Weights of a small sound classifier.
Model: 8.05M parameters, log mel input, arch transformer, norm layernorm, activation gelu, moe top_k, num experts 4, layers 6, width 384.
Training: 5800 steps, held-out accuracy 77%.
Data: 39062 training examples, 9.5 epochs.
Rows from block 3 of a small sound classifier, named by matrix and row number. Rows with one number within an expert belong to one neuron, the router's apart. Each number is 500 + 25 x the weight over its row's rms, rounded and kept within 0 to 999. All counts start at 0. Numbers have three digits each.
Before each expert's rows are labels from the 100 clips, of 14976, where the router gives the expert most weight on average: "strongest on" is what is common among them. Only what is clearly more common there than usual is listed. The data: synthetic speech, music and everyday sounds put through simulated rooms and audio effects. In brackets: how many of the 100, against the usual share in percent.
# router: router (model.blocks.3.mlp.router.weight, 4x384), inputs 128-191
# up: expert up (model.blocks.3.mlp.up, 4x192x384), inputs 128-191
# down: expert down (model.blocks.3.mlp.down, 4x384x192, transposed), outputs 128-191

# expert 2
strongest on: everyday sound (86 vs 24.9); short reverberation (66 vs 39.1); reverberation time: 0.15 to 0.3 s (56 vs 19.2)
router.2:510488499532543514532519540520495553483492477527503495495519523544496491511498502505462469496467491493436550513487515478531486519480505484542494494498506481491502491526492481451451558487434564
up.0:525523493536459500476494492503479500554500485500500468500500470486505500527482506500500500513474500500504500557500543513532481500540529500509500500500539523517500477488500468519480516494520534
down.0:514484461500500500530526500484500553551483517471470510500500531500564500468500500524500500500500489494519530500510541473500498466496500465553507500553500500500517500500500500500546467462467527
up.1:500500500500539500515500439500453472510541526474511428444509474520504552482499532487500486487515468500493500447551500479494472500476500500514500483512500500530553500530497500500504500440479526
down.1:490500529515466553494515491477484512500544499525530499484500485539504500525465520493495500532504554464542500492474500528514537500533531500474487523523528500474477500493500483503486557515474501
up.2:519534525542449500508488492479543457500409500497464500556457537469500521500472500500498527511500520502552500535491500500500473520500527500454500464496500478560536500533499500491470516500500490
down.2:453500470500500518500523559495500500510572492482533484477500500468533533488516500500476523463490500449528549467544519502530479493500500498500467553518523522480462553459456500463545474522464505
up.3:529531500467509408500498500500537466532454500500519500500479528495500475491453500500463500505473500509520500500500438535487500527524496500482500500500476500557530512500486504500500503522500516
down.3:460447494500500554500502527489450524500567477527470524475500510565501500506500483500487500475486518511521500518500494473472471469468500478550536542500513486498500500500500471500527507501519437
up.4:500480500500452475509493507449454464496510506492472500471499479500513516500456532445500540500491481500477477480500500558500500500500497472484545498500455500536500571505475498495490448445513492
down.4:523491500499500450469458513510482469509500520464482528516474453472500519500487506502518509540500480500508500472494494519465506548557500500475501452486449500515477516527456518483500484500515500
up.5:501500469488500500471500500488571500500486523516500554512505514471507500485500524528489490536491537490501500473522445541500511550555512500456500470471500438500500523480500521479519507514500454
down.5:427494500472500524474500538512527481517529543521547532519527522494460477535500486500500500500458458500482546455477500483500493500507510495489486566509463476498464476517505500500505480500486476
up.6:500489500500498538471500500550478509535500535522520515490495464465489500487526489500500500474523500503500500512541473525546505475500500463500470495500513500485491522500515527522535515500435476
down.6:500494510500520495488524500496500495500488517500491483551530500514478523490491491507545524502500459493467491490500469500493500513436500518509500474524500497500500496503518537500494500500546527
up.7:500522500455526500528463500471523527500513467500472500458470473528503535500567479517500507503510441500462500469479500513478506526500500500531500493507539463521557499500500500489500537467486472
down.7:519454500500517506500486500500484528521480490467465500473504481500544500527478501479524542486535500498468520513518513520509509516500521514500516464483475483508500529500519488500500514478471493
up.8:500500494468560500500515497507518494561500488509500515545482500505512527523500500529447468461507519516499506538474445552469500495503473527500500456500483500523543500512500474537512451532505513
down.8:520518468480522549511518462490502537500444500523500473564538553465500500500539552535500523516500483493511478500490493500551476500500481555500501470512535500487545492452500511476526535510492466
up.9:500488461500500513473536500508463500550494479475500500465466500500499452500454513500500500500500500500500525536500542526563464473596535482500495500500500523500479500495475500500526500438487528
down.9:501515442500451520500533511500487500529453481500496500500500500435527470500526490471483500459528488531532500476500545471491483447500504483477476500535500523503500500459474500511500471505500536

# expert 3
strongest on: dry (82 vs 20.5); band (72 vs 24.9)
router.3:545489481478516498433544510471467497485498505486508495491478502484517481524459498503503492486501519487515495442495489517466510498533546482472485494478496523461491511473501512529492507535491468
up.0:447507467500532527500489442524502500535500592546465561500512500499523539499476500514479487500500491536500463558500510565500523500488500500466500500498497488498527487466482494500500444539514500
down.0:500500500466516500500477500500500459454478461500503450461482500500496455481472500475498520500436576500500569473523541500500500490476509482500463484510482500492524500489500532502519528541543500
up.1:445488471453550488500500507538500581512500514500487564488500476443493500500446585472500500502523500500490471500521483554500500463465500518515508500456475521516500554500497482500533526543514533
down.1:546526488500517543500500536500529453500500469540500470510496526503500483456505500503500546528541486500561500480484523469474500507489464560469528498552500528533502438500515516483534500483533500
up.2:484472472500580500500488488494479531500500500521514500499552500500471557467500516496459471486582455500480471506497500500500500500483481493506464500464500483510494494500500500458544502503450462
down.2:513527467500500547500485500527500497467531500531532510540520542472492507500532487523500486476505538527500500500500511500489500500463534536496500500552543525484500470477499495499500515500500541
up.3:506548524514517516500492500560565500513460453500484500480500500500488538500537531500500500554551482500478459529500475478469475564445474470508518456497506447500551493507588520513476495482547500
down.3:522508453500500552514500441552557500500449500519479538467505513500500500500507500500500500527512533492523500560476475500565521500477476530456478446500500500473554503500500500501500481553471500
up.4:517500490520500463464450502500560441537489500499500500514457491490500483500500482534500485559500515500500500496475487492455492564488500503497456480500500489508561500500532545500470484492539480
down.4:500494500527514556514471500555490549500500566510516500486500454500500492500500500520475486500500506499541493567479444556500500488500500500462500518485500500500515500480500500566466467543477476
up.5:486518510446541490510496527500500521478500482454500452485466500514476500476500522467500459524492492500437501500510536527500500521500508450543548513488471460520512465475561500450499500459521505
down.5:520483505483552500520538499477500564500478539569454535500502500521500548500457500472484500524535498500503500500500522556509455504500500475500500443496514526500485533482500500487522500495516500
up.6:478459497471576500514538504520487500532500484505505530480498503494500500473500570514544500508525433545500542537512500500500500500511500514497500500500502500526484533493500423500500530500537550
down.6:507474500500500500500482500500500456491534500510500446500493500500467478512543496500500500483481509500547500458526520466500497462464531526500464483544500457476480481520506540500533520464500521
up.7:481500521479500500518484500500524547500522500497500522452495559494452500528500573479500485515500500476499552487531520514530486516500505500524528482500475473538507500492476500500512474481500500
down.7:466536527442489461489492451500491507484500536510459523500479500457518494456557516493500505530488545522501500498513536511539523500486500482500462515500517500500500471500522510495500513500514532
up.8:500463500500500465480518471473477511517500553502500500500527477463510492475492498472489513500517500500502503476509506541500533430554500549500470500500448510526480527500462503503500499468500533
down.8:464500532500495448487535495513480500507492400500515500500470500528456525513500501500550500474532500500451500485522503529500457522527471485539528477531451488532514500488480513443445520520542500
up.9:500553475502458530459500485500527525466494500461500528469500500500461508510500516500500490500504500453511538500520500512510467521500468464500528500469456500538509522497543502500506500500536551
down.9:505469495500544500555500439517511500476482537500450492468505530500487480464492500470503477481521514511416524553500494523500488471455500500547500500468514489472503480500542480500500500489444500

# expert 0
strongest on: drums (84 vs 25); long reverberation (74 vs 40.5); number of effects: 0 (68 vs 24.7); reverberation time: 1.2 to 2.4 s (41 vs 20.1)
router.0:490494459511499505498493503475520446501560527534478495467476505505488523496514531506543533522529502502502470521500517487487483495483478516472511483463554513483513499498499503523520456541519471
up.0:500500500500526553500512500537524499500500479500452453500500500540515491452463482501504495479539500465500533500522515470530489500452460465500500500483537475492473544524487483444541504444458566
down.0:500490577500559500522492500500466500500500500500548481528465512528514500500500500500500504482500450478459500500480479500473500538500485500500518500500510510491546504493508500472456500542564500
up.1:500496533507463489500494545500500476418474495500518482536485500500500545500517494480500540500500494483481500533524561500539464468505528470474500500513508479509500511490471483483502513487461483
down.1:484449472500498500522520500504464525517500471535486500500557482463496499500452539500522500453526484500537500457491555500500453500500485483515450501508500500500444517431466478499515519531513509
up.2:504532540500557522500517489508500500500500480500535500500500500500525529519500516520459449500484474500418477500481476488500499539516500500509510500514503500487500477548500494448500506479467460
down.2:500495538474500486500489492500500487497506500533474486533486488532500543500509530500500500417500500480445515506534488507481511487515539500500500483520500500499497564504534467530500452483500477
up.3:520513494500499474556521565482520504500520500543465501530500500500503520500492514473500503461522522447474486518534500500525473500500528452538517454527511462529485539500515486422500518462485493
down.3:500509500500542503503504524500491500500500487542488496527500500542491526500450500483449500453486459472542554475491496483500500512462500500556473563500502545500508516500488500500500500485497477
up.4:500500530562497470507528500500478468472500454484500499511500484500510488500500463439543500480518525513500500500523500500487466500494504500523500472507500500524526549529500463495500493461520500
down.4:552470505479500548521500500500522500491516534477500497469509520502490505500531491467486450535500527507497509500480507523445483502500493487460548518507479507485500500497512500487502546500500500
up.5:500510546500485500505500500485474500454514493498500483500503480481512516500501503500571549500495510500480500535514500498543459534500511451514490500500472500500507529487513515500500519479509476
down.5:505441530500500500500494460473450500512533499500521500500534449500500500500500500520471535500537461442500465510500543479500490500456520475497513540512489562500500528500483500500519452500498511
up.6:499500530501574500495476446504512500500454510500500479519485500500500535467500500501500543517514465513502545492476485520500519523522476500500542450472476500541503488500500504475526537496491500
down.6:500500500541500500500511550548530500500500464464529575500500478507476536531506500459531532500469484500500500467500529500500500500500500529500502466474500500480485494500500525473505551541483500
up.7:500538500491507495454500472474528513476504522500533533500498533533500500490567455500500500544479516526500500458486506467541536560500480500504500513532503448500562500546526491416519500419471530
down.7:494500500461510500500500500440527454505500475484568478500468553454474452494500451519460500529463510500520537459500500500500500500500500483508500524546486473482518466515500534484500500500482509
up.8:508500500511469500562500522500532489479495500483474502500513455516500509453500541494510500500516513452500500540534512463453471506469500500523542500528541500535500558500506500431506464500476531
down.8:514486489553500500504500493471477505512540500544500489500502496544500484500500546500500457500509500500500543437438500478416500522473458511500500536510492557500500499500517487500449535495500490
up.9:500478522500500500500533505500476471457500461469480499500459476447537500535476500500500500500500470500488485464521530500457485522527500500493500537500517512500489531473479523523532497462500495
down.9:500533454479518481483500500500540489513484527500500500509500481460497507467535550538532493500500482500500455500494500477514500526540500500437529467502500477500551493500528539500523521511500539

# expert 1
strongest on: speech (98 vs 25.1); long reverberation (87 vs 40.5); reverberation time: 1.2 to 2.4 s (50 vs 20.1)
router.1:493524525459472487496476492501513473531475511466511525550509479467506472477485460479503513470516506514544458503510491544488533474513509530472505522518461506571487501504483485534535480480553486
up.0:484493489500500500500478500548510500500542496482431472514477535535500513466500499499490500500500482493506501484500500500557432500504500500564500500511500472476502446503535475484481563533463535
down.0:456472552500500445475500507483500464497500443537459541529510525500412477485499500500530500500513500500475498500500500511533510502493490460501502500501465515589500469474521463500500581483555518
up.1:526500506482520549508556500497474476500500520540500472500469508500546511522445500479494486510500508487485500500471500500462527505500500500500500499488524534499494504500500556473480476505500474
down.1:495500535530500500500482523500486545486486493486500500500512500500534500505500500451470546476502500500458525500513532500500500532515497496516471477500500457500503500500478452500452479476464548
up.2:500500482591500500478500471512522458500485439500497500500482516490458505506472514501531469500529527500500491500500482500500478500485434438527541485500500500500471505500504535471500500507490537
down.2:477476526491471508500500568510461494468475515500554553546500544455457500501500525500500495519528500500519500500500517483532495500489500519497425484500526555476490462455500500500500494500425500
up.3:535506508500500463557531500536525506489471500517500500539501500476537519462516500466465494500519480491472495484518494500527473500519526540467523479500463500508500460500500475456500500512476500
down.3:473500500500495507500500467449500460449489500514543500500479534456465549512535472552481478500486461474523532500472507507518482504542500460500500440529531475520536472545555500452527487447519502
up.4:500516517535475500500492429519521500500517451525476485509517497500500520554476518477481500500510479500494500500460488512481476500547497493534500554479500500506500472530512470509436520462490448
down.4:506531544524500499500474526500512461528500467474491500533501451500500500480469496500473487473482500472552538556500459488471500473500476529529486500500482500468461468480500486588452426500512486
up.5:500500513517529459508502520480500483500510487500500502509478500554446519513497532484523493470495468517471496500489495500489500500472472500537499454495476491552515500527500523495481483500529500
down.5:461465532530510464522543500482485447466496398520498500500532500553459500500463500469526526476500546507507487500493553489479470497500500500500503489480488500540493500475478472435500549494513500
up.6:500472524489500500443477518500500510518485500478500522500470540500500495513500456522504527500433501553540499500469500500527496504500502524500529500496500467521500499500500517462504536492493528
down.6:500491518482504500500500528450499501463499515537500545541499500468500553500500559500500439500500500500500450500500547499479514444462500535483501486500500545520500533498466447500526500529500500
up.7:494441456526504500500500490500452530531500508500492509467500507500534500464459549503513477475500500490481500547526500526463494489477490477490488521500570532500469535458500500448527492500473500
down.7:500500500426479500574480493529512500500474572500472460500520500500500486500504500502444500500511475519464500500495504498500477500500477500491486516500500500518513491447504439500550446469500496
up.8:457539500483471500586500500555500553490484479493500504521500478500500500476514518521487500490507498479490542523500500500508465514481536500522500542487500478513527500513506445503500500493500500
down.8:499537500500532500500529486500510461500520464500500458477488530522500453519541447527467500479477475500500489500482500498523524525460500500537496500500528479491476472511485521500500545467500500
up.9:484452495504536500534525499478471524500480535497458500498537507477500523463506531500480477480534453499449476500519498531509526500507496494491528500488502494509490551516500486500500520510461500
down.9:544491500500500535500510488532525556476472500500480508468481500504549500489513529538469529501544516524488517544500513500551500481506489512537464489502500515500514500488500432521486500505450489